Weights of a small spectrogram enhancement model: 18400 steps, trained on single English nouns, adjectives and verbs, spoken by a formant synthesiser in many voices.
Rows from block 5, named by matrix and row number. Rows with one number belong to one channel. Each number is 128 + 32 x the weight over its row's rms, rounded and kept within 0 to 255. All counts start at 0. After the name is the row's rms in percent of the matrix's.
# convs0: first 3x3 conv (model.mid.2.convs.0.weight, 96x96x3x3), inputs 0-13, a 3x3 kernel for each
# convs1: second 3x3 conv (model.mid.2.convs.1.weight, 96x96x3x3, transposed), outputs 0-13, a 3x3 kernel for each
convs0.20 105 [141  59 152 142  57 103 164  67  63 139 128 118 132  81 100 173 129 156 114 111 135 111  89 118 135 103 121 143 144 118 127 140 128  86 132  68 130  37 118 132  85 162  97  80 207 182 117  88 183 112 145 172 105 154 124 125 142  97  93 127 115 113 152 128  84 126 128  91 154 146  94 167 167 136 108 128 112 128 129 125 146 121 120 114 126 155 138 123 174 151 145 148 109 113 108  95 108  91 109  72  99  46 120 117  70 130 118  98  87 149 107  99  98 102 107  62  95  92  63  62 107 101  85 117 111 101]
convs0.21 107 [123 149 108 134 167 128 119 200  96  85  93 206  76 101 158 141  93  62 155 114 226 153 116 142 152 118 116 123 108 184 100 108 116 121 133 175 142 117  92 148 116 158 171 114 117  88 130 115 114 107 139 122 119 149 172 116 102 169 103 111 144 103 115 159 100 177 134 123 160 122 113 140 150 104 161 166 131 112 149 113  98 169 145 108 169 113 119 130  88 136 123 158  65 150  99  89 103  56 119 198  44 104 181  49 156 165 101 174  84 186 188 132 167 187 170 156 165 168 120 103 129 125 104  94 117 165]
convs0.22 098 [115 140 131 109 111  74 133 153  84 127 100 100 149 151 165 174 196 207 103  93  99 108 122 121  95 113 105  85 117 117 103 135 144 105 127 125 148 181 183 134 172 152 155 196 165  55  84  76 114  86  99 122 109 124 161 157 131 130 120 121 169 147 146 110 111  85 114 122  93 128 130 108 146 148 142 148 156 153 157 147 167 168 165 142 165 160 131 118 117  93 119 124 130 165 159 154 184 143 145 150 168 148 159 140 145 155 160 149  62  72  81  73 111 133  78 131 181 100  96 104 110 112 107 143 154 168]
convs0.23 107 [142 133  71 145 119  75 184 171 130 147 109  81 115 119  89 149 159 162 148 154 155 144 144 157 101  88 134 189 211  93 173 142  85 185 159 114 121  53  48 147 119 112 121 122 158 128  98  78 164 146  46 179 142 113 140 157 202 103 115 152 136 125 156 140 100  71 116 106 121 139 112 167 176 153 124 147 124 120 125  80  93 132 100  84 151 124 109 167 139 110  64  58 153  95 102 130  83 123 138 146 157 137 142 133  72 149 151  71 147 113  88 110 142 108 113 116  78  84 129 151 101  91 139 155 148 152]
convs0.24 099 [155 198 109 166 167 148 123 108 160 193 146 136 184 191 163 111 125  86 170 198 105 154 155 124 150 122 149 128 204 150 156 127 186 208 138 134  45  77  89  70  99  72  91  85  38 101 158 156 120 183 191 138 156 166 145 125 116 130 140 119 107 167 182 153 185 182 142 146 160 156 154 128  98 107 114  98 108  97  70  67  60 154 183 200 140 136 136 109 128 132 175 125 147 160 118 113 101 119  84  76 107 138 107 122 142 116 124 108 175 128 140 128 114 106 168  91  92 102 151 137 134 131 135 110 100  99]
convs0.25 084 [105 121 141 108 140 173 156 169 178 109 123 144 100 107 136 106 114 155 108 115 118  80 109 103 119 126 147 168 150 125 140 148 137 118 133 118 151 158 153 121 128 143 101 110 142  85  81 102 112 119 130 145 161 188  52  74  80 118 133 131 190 187 207  84  97  97  98  98 120 147 146 158 156 149 114 112 112  83 103 116  95 132 136 120 114 112 108 103  81  97 122 125 153 173 156 182 181 148 161 127 150 163 129 146 148  90 101 103 133 140 153 155 152 140 159 153 153 100  91 120 117 116 139 132 138 154]
convs0.26 101 [109 151 126 116 118 142 152 121 160 143 141 152 151 158 151 130 132 133 127 151 100  82  90  49 131  86  75  90 153 179 102 114 149 137 116 114 142 104  54  93 111  75 132 155 138 120  84 120 109  98 125 129 130 154 120 114 117  85  75  83  69  75  84 126 122 147 144 144 155 166 168 173 164 156 141 191 162 164 161 143 144 122 131 141 124 124 151 124 114 137 107 113 137 123 111  97  86 105 133  74   5  62  84  84  86  77 123  79 163 149 144 128 114 126  97  83 110 119 144 158 112 110 149 153 160 157]
convs0.27 098 [156 181 158  75 101  97  37  68  80 103 117 108  85  99 100 101 115 126 167 190 182 148 165 151 113 122 121 142 149 175 146 153 156 139 144 132  90 107 138 103 110 117 139 142 137 148 160 171  94 120 135  63 105 126 180 182 175 165 176 184 116 124 132 129 130 140  93 105 113  83  98 122  90  88 103 114 119 144 141 152 156  95  90 104 118 116 113 147 138 142 103 109  94 136 124 101 129 146 128 101 101 113 118 125 127 146 142 136 115 106 136  77 105 126  64  88 119 105 119 126 113 131 133 133 138 155]
convs0.28 099 [ 95 111  68 160 140 105 128 132  90 134 128  99 141 147 128 106  89  62 191 183 164 177 162 165 160 140 139 157 189 159 118 105 115 163 177 172  91  28  13 105  81  40 119  95  52 119 103  71 144 137  96 141 123  79 144 134 153 128 122 124 132 134 122 138 126  95 138 128 123 116 104  82  93 104  73 110 117  96 118 109  89 127 113 120 105 108 124 131 127 137 122  89 137 106  97 129  99 110 151 115 175 164 136 180 158 125 162 146 102 115 128 102 121 118 153 144 121 155 156 147 130 125 118 121  96 111]
convs0.29 108 [154 113 124 121 127  93 133 146 202 117 126 132 132 114  81 138 107 144 135 118 124 141 135 123 112 123 141 124 120 141  84 154 149 106  87 255 135 135 109 124 160 112 125 140 120 140  94  89 129 150  93 112 135  98 142 109 182 114 101 163  86 125 111 155 107 155 159 119 143 141 163 123 102  87 142 139 113 167 129 109 220  81 130 117  79  86  96  98  93 159 162 140 104 152 119  41 193 197  43 125 136 153  93 131 118  65 113  81 144 144 157 144 134 148 121 152 171 121 109  97 105 129  81 113 121  76]
convs0.30 104 [204 113 109 162 105 130 195 113 159  86 112  76 101 120 106 186 182 209 131 142 186 161 161 157 156 133 133 151 100  85 146 116 120 160 122 106 170 159 216 151 129 193 121 116 218 110 119  89 163 131  94 146 101 118 113 105 118 121  87  92 121  88  68 110 115 124 116 106 111 157 120 115  76 117 119 116 161 188 119 153 167 133 192 206 121 159 194 119 128 152  14  91 128  53 121 167 106 145 138 142 140 151 116 156 104 119 188 162  72 143  90 146 165 120 136 142 127 108  84  69 135 111 105 136 142 170]
convs0.31 093 [127 138 157 138 139 153 167 175 179 107  98 116 148 156 161 212 194 202  81  99  99  74 104 112  75  90 108 118 161 126  87 130 104  83 106  74 136 162 154  92 134 145  90 126 136 118 121 118 128 131 142 174 168 190  76  92  86  79  83  90 125 149 131 127 118  99 134 128 127 208 194 176 172 160 151 172 190 158 137 142 143  90  77  50  98 113 106  67  64  93  90  98 122 131 109 137 105 100 132  72  71 104 102  88 120 110 132 125 138 146 145 117 121 114  97  82  86  63  52  71 100  96 100 131 117 137]
convs0.32 106 [172  72 143 136  26  90 186  58 141 113 108  84 119 114 111 191 149 192 131 120 104 145 125 103 139 124  84  67  98  89 148  89 147 172  72 137 173 126 165 154 136 145 142 108 168 197 117 115 181 123 113 169  95 122 164 143 155 131 122 123 154 154 154 166 100 108 145 114 129 199 140 180 126  95 131 130 121 165 127 115 158 107 136 101 110 149 141  58 125 167  90 158 111 148 163 116 121 157 114  68 112 145 120 126 114 105 138  82 130 164 130 100 100 116  72  64  86 131 126 121 139 143 114 146 149 128]
convs0.33 094 [122 146 135 111 141 136  92 103 103 136 149 122 115 118 102  83 100  84 190 199 174 162 179 170 145 155 147 148 151 161 154 166 167 178 168 152  93 105 109  96 102  97 104 116  92 118 125 139 102 107 122  86  92 103 120 125 108 144 143 129 121 135 114 168 177 177 128 150 157 128 131 148 119 124 102 124 127 121 121 137 126 123 125 135 131 135 130 138 135 133 100 110 103  99 118 115 103 123 117 102 119 132 109 117 130 113 124 141 132 132 115 149 145 126 136 130 119  79  88 113  89 110 130 113 128 152]
convs0.34 099 [133 142 111 169 159 107 146 147 108 134 156 126 138 158 135  59  46  80 128 106  86 103  93  85 140 123 117 187 202 182 156 159 155 133 194 178  79  18  86  99  68  71  87  56  39 128 102 121 157 146 113 135 138 107 101  93 109  97 119 142 117 145 173 131 145 140 131 148 131 105 121  98  71  77  43  72  76  62  92 102 105 140 152 159 120 145 156 125 166 165 128 109 129 103  91  95  54  69  65 142 192 187 103 162 160  83 107 104 173 172 132 176 160 148 225 162 143 118 132 120 137 139 137 143 134 113]
convs0.35 091 [122 137 142 164 178 166 160 137 118 105 102 103 114 115 127 109 128 141 100 115 115  85  82  52  82  84  74 137 156 147 133 152 133 126 129  94  97 105  87 134 134 124 125 126 125  57  40  58  89  99 122 114 133 161  74  72  69 126 131  99  79 100  94 130 139 146 151 163 188 177 199 219 142 155 136 158 144 136 114 122 107 103 121 117 110 123 109  82  91  99  99 122 116 134 138 150 134 114 115 123 114 129  46  66  85 113 131 125 134 128  93 164 156 129 123 122 102  86  80 115 124 121 132 145 137 172]
convs0.36 088 [ 84  98 130 102 111 134 125 150 157 106 113 121 105 101 131 111 119 163 102 123 121  81 103 106 124 118 125 146 148 153 136 142 158 122 143 141 160 163 149 114 128 130 103 118 118 100 100 106 118 116 150 171 157 182  92 102  93 111 116 119 174 170 174  83  93  90  89 106 111 136 140 157 141 144 125  92  94  73 106 109 104 127 125 120 121 117 131 109 118 133  75  72 124 130 111 119 118 114 129  86  85 125 107 115 130  83 108 108 126 118 104 113 104 103 118 114 121  59  52  79  98  83 113 101  95 135]
convs0.37 108 [183 138 128 148 152 146 119 172 109 114 127 106 135 137 130 109  88  92 131 123 173 126 133 181 123 145 155 173 106 141 114  89 108  84 151 199 135 126 146  96 144 192  91 152 202 156  93  82 117 141 168  89  82 131  51 105 195 100 141 198 147 157 168 129 122 133 130 128 135 114  79  89  94  55  74  91  83 135 110 105 160 183 167  79 131 118  84 128 128 171 124 140 141 114 165 189 199 163 119 120 132 109 106 146 119 129 146 155 122 174 160 101 142 130 144 141 102 107  71  93 125 136 125  93  85  73]
convs0.38 098 [129 143 119 160 152 140 158 183 176 136 137 143 153 164 150 154 197 181  97 107  70  84  83 104 100  68  75 135 141 173 103 142 154 109 151 142 142 134 149 117 132 133 127 156 160 109 112 131 158 141 130 170 185 183  93 119 128  81  89  97 114 127 105  96 135 124 131 133 105 177 201 197 160 180 136 167 170 176 162 176 180 117  93  81 124 131 158 108 131 169 145 113 131 134 120 118 133 127 145  24  38  80  91 113 110 101 110  90 142  81 104  83  50  96  81  54  79  93 118 127 104 103 126 150 157 166]
convs0.39 093 [123 141 145 111 135 126 103 110 108 140 139 111 113 119  93  96  92  88 181 191 178 156 184 155 134 158 136 146 138 154 170 168 165 186 178 157  82 106 110 103 107 111 106 108  98 120 130 152  96 113 133  84  87 107 117 142 118 129 149 128 123 136 128 165 171 179 131 137 150 124 123 146 129 127 113 126 118 120 136 146 118 125 138 140 142 143 140 144 156 134  94 113 109 110 121 120 116 128 122 103 113 121 104 118 140 117 129 137 137 147 127 140 143 131 131 139 119  82  88 112  98 107 127 108 131 143]
convs0.40 101 [149 144 148 170 159 162 109 134 119 152 159 147 159 176 188  24  41  88 122 113 104 105  88  98 113 119 136 139 139 145 119 155 149 171 216 156 108  73 115 129  99  78 128  78  66 139 119 123 130 138 151  81 109 112 109 119 144 122 148 168 115 152 164 181 176 162 166 161 168 114 109  81  62  84  43  69  95  87 101 105  94 146 200 186 140 150 141 158 169 171 119 103 126  84  78  98  61  68  79  87 143  94  93 120 114 134 143 138 144 160 190 105 155 189 162 159 160 145 152 138 157 140 130 107  91  75]
convs0.41 106 [ 74 178 171 104 142 170 155  22 132 127 120 141 115 119 120 138 148 135 149 119 118 106 120 125  90 103  87  99 145 123  84 120 129 220 122 148  60 152 138 102 145 143  80 181 146 106 136 141 105 146 132  75 116  82 146 149 157 122 148 175 110 132 153 117 127 125 126 143 137  79 107 137 120  69 103 112 106 121 146 129 126 129 115 121 141 102  87 192 119  87 188 141  97 145 135 106  81  83 116 163  98  90 145 126 111 130 153  98 216 121 176 103  79 140  40 146 172 118  84 102 108 119 116  81 109 109]
convs0.42 087 [ 96 103 114 124 139 140 119 126 117 138 154 130 125 123 126 101 105  89 118 149 129  73 105  86  81 111  80 127 119 113 134 132 109 133 107  80 127 138  98 135 143 117 133 141 111  80  69  75 124 126 124 143 153 174  58  72  52  91 107  84 117 149 139 161 161 158 164 173 189 194 205 221 160 163 123 147 142 107 140 145 126  90  98  80  84  86  81 103 102  86  71  87  99  91  93 119  88  83  96 100 142 145 100 122 127 115 128 142 113 107  75 139 121  93 126 120 115 100  73 121 119 117 146 136 137 161]
convs0.43 104 [119 109 171 121 147 109 109 178  55 115 104 102 128 108 136 148 129 182 123 138 106 144 110  98 149 100 107 149 119 110 169 140 132 138 197  58 155  42 152 120  65 160 112  83 174 184 122 162 154 109 187 139 119 169  95 104 126  94 119 167 130 121 162 138  96 103 142 115 131 126 112 168 146 129 122 130 118 145 108 119 142 126 106  93 130 148 116  87 170 157 182 197 146 159 123  92 167  96  95  77 135 116 124 141 147 141 120 114 159 204  81 115 114 119 157  83 183 122 116  71 156 139 111 146 138 104]
convs0.44 098 [102 132  75 127 131 110 162 100 126 135 136 109 138 133 106 103  84  84 183 166 140 166 150 167 132 104 113 152 222 124 126 125 143 159 175 146  28   0  57  92  57  81  98  45  69 117 112  81 150 150 114 178 164 139 131 148 159 122 144 141 143 142 168 118 127 106 124 125 122 112  95 117 136 130 109  99  90  72  76  72  30 157 159 188 130 149 181 112 150 136  98  81 122  85  82  96  69 103 100 124 185 143 120 183 147  79 112  79 169 132 131 133 138 125 161 131 101 132 126 136 125 121 134 128 118 110]
convs0.45 094 [142 156 162 132 151 154 179 167 183 148 141 160 120 116 144 156 157 175  95 113 109  57  73  84 104  98 109 129 137 116 106 126 111  81 101  81 153 142 142 113 115 126 103 127 125 114 114 128 124 117 133 156 144 169  60  70  77  90  85  96 133 137 129 143 140 146 137 133 129 182 174 170 177 167 137 120 132 118 130 147 134  86  81  85  78  83  82  84  72  86  67  61 110 108  81 120 102  88 111  64  48  80  63  61  73  20  36  47 129 132 132 127 121 120 126 125 120  44  27  53  84  64  80  97  82 109]
convs0.46 104 [175 102 154 158  96 108 127 132 104  88 104  95 123 129 129 143 136 155  88 100 104 109 130 139 108 138 122 143 106 191  82 118 197  16  90 199  88  65 167  76 110 159  90 138 165 130  89 185 120  86 122 144 136 134  93 121 152  88 107 130 145 151 149 141 139 148 139 129 149 111 108 153 137 128 148 127 126 132 109 119 145  79  92  85  89 113 107  85  98 142 192 161 135 173 156 127 208 134 125 132 133 108 111 127 118 118 114 119  19 121  49  96 105  70  52  19  99 158 149 155 168 161 146 122 144 144]
convs1.20 097 [104 211 166 100 164 147  95 141  88  70  64 135 118 108 143 139 126 159  79 102 149  91  97 124 111 107 130  57 118 190  95 138 172 114 128 153 150 100  71 154  98  93 152 138 131 156 194 129 121 168 140 108 123 118 122 166 171 136 145 157 110 120 136 148 135 133 126 133 149  88 109 121 126 204 156 136 204 174 124 213 156  92 100  54  87 106  91 107 123 119  88 116 175 117 128 165 122 130 160 120  78 100 147 119 106 168 153 134  91  95 148 116  82 119 142  86 109 176 119 138 198 157 155 190 151 168]
convs1.21 139 [255  24 125 205 112 171 180 190 201  47 144  53  88 121 101 126 119 131 166 134  70 163 110 108 147 126 131 135 126  90 138 100 106 127 120 128 149 112 167 163 161 126 145 142  81 112 117 145 134 166 141 174 192 159 155 143 122 144 131 103 154 145 117  94 154 105 134 153 134 172 181 172 213 114 115 148 125 141 123 129 131  91 153 149 100 149 124 143 150 124 123 244  82 149 171 120 143 132 126 134 134  93 103 125 143  77  82 108  97 111  97  84  83 119  84  95 161 126  93 141 139 131 134 140 140 117]
convs1.22 089 [158 162 149 151 164 151 147 151 139 103 129 140 147 171 151 181 191 182 112 134 140 143 157 159 103 109 129  94 109 110 117  99  90 116 114 122  90  94 105 109  85  88 107  80  80 189 185 154 125 141 111 136 144 106 128 137 141 150 171 164 109 126 140 129 135 146 104 119 129 130 125 130 134 140 113 151 164 147 108 101 124 160 122 105 162 148 125 170 169 135 123 115 134 133 146 155 109 112 120  99 108 112 122 144 148 132 147 157 117 156 170  96 144 155 125 175 178 110 128 118 128 128 116 126 115 104]
convs1.23 113 [ 96 133  83 125 125  99 136 110 126 134  95 123 171 147 115 133 141  73 121 184 230  89 134 168  73  83  87 137 153 175 119 136 138 111 108  95 144 150 158 123 113 145 134 138 172 156  81  51 156  94  57 125  85  72 115 152 170  87 114 137  62  60  75 133  84  95 150 114  95 142 124 118 133 141 112 124 131 143 106 120 168 136  89  74 151 122 100 131 113  96 108 145 203  64 109 152  75 104 118 157 123  99 145 111  85 146 145 129 117 108  92 163 147  98 151 136  79 114 107 134 105 109 124 104 119 138]
convs1.24 081 [ 56 145  80 141 164 123 120  83  97 159  99 153 134 126 162 145 148 130 101 120 154 124 114 100 199 149 101 139 141 159 137 139 126 149 136 102 131 129 111 120 107 105 147 151 146 112 103  77 137 147 145  91 142 171  39  36  63 136 106  89 181 128  87  97  65  52 137 131 118  93  90 105 167 203 165 160 174 156  99  79 119 127 106 104 119 132 146 116 149 144 124  96 176 155 136 151 210 159 137 175 161 197 104 121 161  86 125 142 173 156 163 158 169 165 121 112  76  95  80  79 120 116 125 154 170 182]
convs1.25 085 [127 125 126 111 113 114  86  88 109 144 139 131 161 166 149 171 176 157 108 120 132 131 119 128 126 119 120 110 101  87 109 116 109  91  96  87 171 170 179 169 166 166 184 191 195 179 177 181 183 165 163 162 173 173 167 158 164 132 133 148 104  81  89 164 151 148 143 134 142 129 120 119  93  89  81 100  94  92  78  72  87 139 147 140 136 136 132 153 155 144 102  80  82 110  99 104 114 101  98 175 179 171 167 162 164 174 181 170 116 111  94 121 115 109 109 102  77 169 162 174 151 156 165 145 155 157]
convs1.26 097 [132 122  69 141 107  85 145 145 179 103 109 153 119 109 113 101 101  89 157 211 176 154 175 166 108 103 124 136 164 140 132 138 113  94  78  82 166 148 158 142 148 157 154 165 160 105  42 102 115  62  94 147 141 134  79 110 117  87  87 104 103 110 142  75  42  86 131 100 105 152 152 146 144 153 131 119 126 120 116 119 136 162 143 187 106  89 119 128 124 127  79 123 121 147 187 175 121 135 147 184 210 212 129 148 167 112 106 112 156 166 149 113 122 106  85  76  88  91  82 114  92 112 121 137 171 165]
convs1.27 088 [ 87  89  78  94  91  77  85  81  82  68  66  57 109  91  80 118 106  92  99 115 107 125 128 114 125 105  88 127 118 111 133 127 126 113  99 103 143 157 167 142 148 169 151 160 182 141 130 130 112 105 106  62  67  83 142 146 153 121 117 117  90  79  69  89  83  70  86  75  56  88  91  80  91  99  96 106 108 119 141 129 135 171 168 170 150 152 157 137 148 160  60  68  59 103  92  88 116 114  92 152 156 159 156 162 172 165 161 159 113 109 105 124 122 111 108 110  96  98  92  96 114 114 115 116 119 129]
convs1.28 076 [191 142  35 193 146 129 192 147 154  97  99 144 120 138 162  82 103 115 133 167 155 127 113 125 132 123 140 156 159 154 163 122 126 162 156 174 122 136 148 113 113 114 129 108  98 174 102 106 210 154 150 195 174 171 131 135 129 131 115 118 147 137 150 131  86  82 139 115 110 139 105 114 194 144  74 160 133 128 170 134 156 111  52  43 136 121 129 124 118  89 142 162 180 124 115 121 163 142 158 138 157 202 100 118 140  68 101 122 143 158 160 177 184 182 145 163 174  98 103 137  95  99 133 121 117 138]
convs1.29 150 [145  75 155 162  74 131 235  38 161 104 143  84 133 178  92  76 206  65 107 126 128 115 138 135  97 149 114 105 135 130  97 130 112  56 114  92 148 120 133 142 126 141 139 123 152 102 124 175  77 130 161  28  86 135 133 116 107 132 140 125 123 159 127 111 132 116 107 137 130  91 138 136 122  93 144 132  38 122 199   0 164  70 100 114  93 112 122  88 127 128 112 137  93 120 149 112 122 164 115 155 185 180 156 158 142 143 152 127 142 184 114 108 180 100  76 205 103 146 146 147 133 171 154  75 186 135]
convs1.30 109 [140 149 142 147 138 122 141 126 108 170 128  74 181 163 119 173 164 153  95 114 122 110 133 141  79 116 153 142 136 138 104 125 133  92 117 149 111 122 136  96 107 126 103 103 125 190 121  81 184 110  81 165 108  83  94 118 134 123 149 157 100 135 154 189 159 116 151 131 105 124 128 110  44  78  85 112 112  86 120 124  93 127  86  62 151  95  67 158 102  66  79 112 141  95 127 157  80 108 158  98  90  86 122 124  86 142 156 109 161 161 143 142 162 142 157 169 136 101 100 137 110 123 146 115 133 150]
convs1.31 083 [107 102 110 102  98 126  83  78  80 129 112 106 158 140 131 161 158 153 134 121 102 146 136 133 143 137 137 157 164 135 130 118  92 101  73  64 148 151 150 141 147 159 177 190 204 173 183 190 139 135 152 118 125 138 149 124 114 126 116 128  68  61  85 130 131 146 120 130 138 101 104 106 104  92  82 123 105 110 111 105 102 144 145 152 163 164 165 148 159 164  93  78  60 102  94  92 105 105 118 194 196 198 174 155 153 169 155 147 152 146 134 132 115 114  98  56  45 128 106 119 122 135 135 138 159 172]
convs1.32 120 [148 198 193 150 142 119 130  73  92  97 128 133 113 140 140 100 138 135  61  85 133 108 132 169 113 142 164  76 114 155 127 160 156 105 146 133  95  64 105 125 110 140 170 171 165 194 216 168 148 154 124  72  82  61  76 120 153  94 130 142  62  93 114 154 159 155 114  91  82  71  85  63 143 169  96 177 185 133 200 176 166 151 156 103 155 136 103 143 140 107  46  70  94 110 122 128 116 143 124 133 116 104 109 134 171 133 136 150 114 155 172  75 120 133  48  86  91 138  91 124 159 135 146 137 135 130]
convs1.33 072 [120 111 109 133 126 109 126 109 117 155 150 150 143 144 141 137 130 134  76  84  87  96  94  93 108 101  98 103 114 103 114 109 111 101 108 104 154 150 168 145 144 150 140 147 157 152 157 157 143 139 152 140 150 147 130 128 144 105 115 125 100  99  96  61  59  65  77  66  67  73  67  60 122 139 134 129 144 143 137 150 141 173 164 169 143 144 145 144 141 149 115 114 120 136 140 138 133 137 138 165 174 184 162 170 168 156 158 163 103  97  93 117 131 122 131 127 121 167 157 165 147 149 157 154 147 156]
convs1.34 091 [189 175 107 175 143 130 140  86  75 141 135 141 128 143 152 107 101  97 141 156 186 171 168 178 195 152 158 135 120 152 157 153 156 163 167 169 146 125 151 123 100 106 179 160 149 131  91 101 137 104 108 114 101 109 100 115 139 145 137 163 152 144 156 129  88  69 132  97 103  68  72  95 216 182 125 218 188 165 181 164 128 170 150 129 174 172 150 122 118  89 131 152 176 139 140 153 176 163 182 193 177 148 115 126 122 106 143 148 166 153 138 171 166 163  95 111 121  99  81 118  82  83 115 109 106 144]
convs1.35 057 [131 137 147 164 162 159 121  93  96 102 110 115 153 159 168 136 146 142 148 145 136 144 147 151 107  96 118 105 107 101 109 111 106  85  90  93 169 170 168 121 101 103 146 144 149 124 136 139 135 120 134 133 135 140 167 178 192 158 158 159  98  79  92  86  94 108 142 138 126 110  86  86 121 129 130 119 136 150 103  89  76 144 158 173 130 144 154 128 139 138 111 122 126 149 150 149 119 120 126 187 193 198 113 130 144 122 138 155 119 114 101 143 157 162 104 110 129 139 130 156 128 142 144 139 158 145]
convs1.36 086 [106 121 125 118 116 129  93 101 119 138 129 123 151 149 134 163 163 152 116 122 108 126 131 131 132 125 132 105 115  85 114 114  96  98  93  83 168 177 186 163 161 170 180 192 205 179 184 190 172 165 159 154 178 171 160 163 173 146 143 159 122 104 124 109 125 128 126 122 119 128 120 116  91  95  85 107 103 103  81  79  99 134 149 134 135 127 126 152 160 151 102  94 105 126 121 124 133 107 118 179 178 167 158 153 168 156 166 160 109 108  87 109  97  96  80  68  53 163 166 177 152 167 166 162 180 179]
convs1.37 134 [125 102 125  80 120 153 195 164 127 116 132  94 136 157 159 109 142 142 128 115 112  79 121 137  59 147 158 128 135 117  64 117 136  72 137 153 132 123 165 166 119 126 141 117 132 133 183 179  89 130 146 114  63  80 127 101  66  83 123 133 101 162 163 106 140 126 101 144 166 155 154 128 141 120 113 153 159 141 217 153 131 117 148 137 105 138 160 106  83 103 136 118  68  80 107 111  70 159 155 137 152 160 193 165 120 169 134 121  99 132 110  89 145 132 112 150 116 126  91  90 182 131 133 146 125 142]
convs1.38 096 [111 148 128  83  97 106  75 100 122 107  84 122 155 133 128 168 167 159 172 182 192 146 148 155 113 110 113 153 173 175 112 133 142  70  77  86 147 133 111 164 150 140 186 179 165 115 131 144  81 105 110  61  97 116 136 123 120 107  97  98  96  99 104 130 110 120 119 127 124 110 117 120 121 153 136 105 120 129 131 134 146 125 143 150  80  98 117 126 141 152 112 108  99 135 153 151 129 129 125 151 168 193 164 151 162 162 143 137 154 173 197 117 128 131  98  86  97 100  71  80 155 131 121 185 188 178]
convs1.39 079 [109 120 114 120 131 127 127 128 119 158 148 150 159 135 140 152 143 137  77  74  81  94 102  96 103 100 100 102 100 108 113 115 110 106 108 107 153 153 152 148 150 151 137 146 151 168 160 173 154 155 161 148 154 155 126 122 136 106  99 112  99  97  99  75  80  79  79  75  69  82  83  74 116 132 143 130 150 151 142 164 149 165 166 168 149 154 150 141 148 147 116 109 114 127 126 131 134 138 138 172 175 174 169 173 177 154 156 158 109 109 109 118 118 122 130 120 116 167 158 162 153 160 154 153 152 152]
convs1.40 094 [161 142  88 193 158 115 198 143  89 191 163 157 164 176 148 139 153 122 130 128 118 159 144 139 197 195 179 117 111 148 154 131 153 179 176 179 131 126 147 136 116 128 157 131 143 179 132 163 196 143 176 182 109 127  75  79  68 127 127 111 169 164 152 140 126 102 148 134 124 125  77 110 193 150 135 189 151 150 178 152 137 195 158 153 200 177 183 163 143 137  91 111 117 133 145 126 178 168 169 226 205 202 153 130 118  87  90  83 181 185 146 163 164 149 111 123 112 102  99 124  99 114 146 130 131 166]
convs1.41 130 [ 83  84 189  98  89 164 183 138 255 158 135  95 133 124  86 120 102  34 132 124  85 100 126 103 115 107  88 139 137 119 105 134 138 125 153 103 145 132  89 165 146 117 134 144 131  94 149 207 109 125 152 129 139  73 145 133 140 111 115 124 119  78 118 101 141 137 117 125 127 140 162 154 116 123 181 126 153 204 163 219 255  67 124 144  85 117 133 125 132 104 123 136  98  88 137 122 100 143 148 190 142 118 192 142 146 142 129 111 133 115  99 116 112  64 129 107  47 163 142 116 163 163 130 117 169  86]
convs1.42 059 [127 127 117 139 129 114 114 101 100 147 155 155 159 154 166 128 137 136 136 135 119 138 132 138 116  98 100 109 123 108 123 129 113 107  89  81 153 154 155 128 126 142 169 165 178 153 150 153 157 138 151 158 158 167 186 173 166 156 126 127 121  97  79  68  80  83  99 101  96  90  85  79 104 110  97 100  91 106  78  63  75 152 162 166 120 127 145 125 130 151 126 104 112 139 137 133 132 127 127 168 168 181 133 141 159 133 138 147 112 115 116 130 145 133 105 102  93 149 147 159 138 137 150 156 167 171]
convs1.43 132 [102 225 133  95 178 138  97 199  89 112 109 162 103  96 115 112  85  92  70  90 129 109  98 100 133 116 113  89 102 161 114 110 125 142 101 106 135  77  77 145 118 122 166 166 163 200 189 149 157 155 156 131  71 122  86 118 115 101 110 109 110 125 119 167  97 114 150 117 128 156 131 135 162 188 111 166 198 156 174 235 126 165 120 106 143 125 126 138 120 129  78  53  88 135 104  90 163 150 133 175 172 194 131 151 152 139 109 115 112 154 189  98 101 137  91  47 105 118  88 110 141 120 121 173  92 134]
convs1.44 084 [172 175  78 186 151 127 194 172 180 131  98 168 137 114 133 112  91 109 145 153 204 143  99 126 161 100 153 147 130 165 146  99 110 134  98 129 167 159 144 149 146 136 140 141 110 160 107  62 180 146 121 192 194 137 134 146 173 140 112 131 164 142 178 117  93  81 132  90  90 129  97 113 188 178  98 153 142 116 147 157 151 146 106  63 149 131  90 149 147  99 154 168 234 144 132 158 164 139 167 178 145 169 132 141 154  94 106  99 123 136 163 146 143 161 133 120 154 135  89 129 130 122 140 139 139 150]
convs1.45 089 [100 109 116 126 121 116 102  95 102 134 130 123 129 117 112 129 120 116 152 153 138 159 150 151 142 130 135 132 127 106 130 121  97  97  79  68 146 155 168 136 150 169 177 204 214 151 143 163 145 127 132 138 143 146 150 150 146 135 131 131 104  85 100 133 125 147 155 139 153 148 140 133  87  88  70 111  90  81  64  48  40 161 170 173 139 138 135 141 131 143  91  66  70 122 104 119 115 114 123 186 194 187 142 151 143 131 142 142 136 135 117 122 123 105  80  63  43 131 130 138 120 124 142 145 171 180]
convs1.46 107 [153 184 136 115 144 126 119 116 119  86  84 153 171 161 180 188 191 189  77 129 188  89 138 181  85 131 158  67 102 149  94 132 156 105 138 163 148 128 114 129 109 114 112 101 112 192 171 132 137 150 120 112 113  99 133 150 156 120 138 140  89 126 125 157 116  83 132 110  90 103 102  96  80 125 116  88 124 120  89  95  96 116 112 106 130 131 126 142 145 133  72 116 130  76 101 118  51  83 105 105 118 184 162 157 188 201 184 176 116 129 184 140 142 173 165 171 170 149 138 142 157 150 154 137 149 151]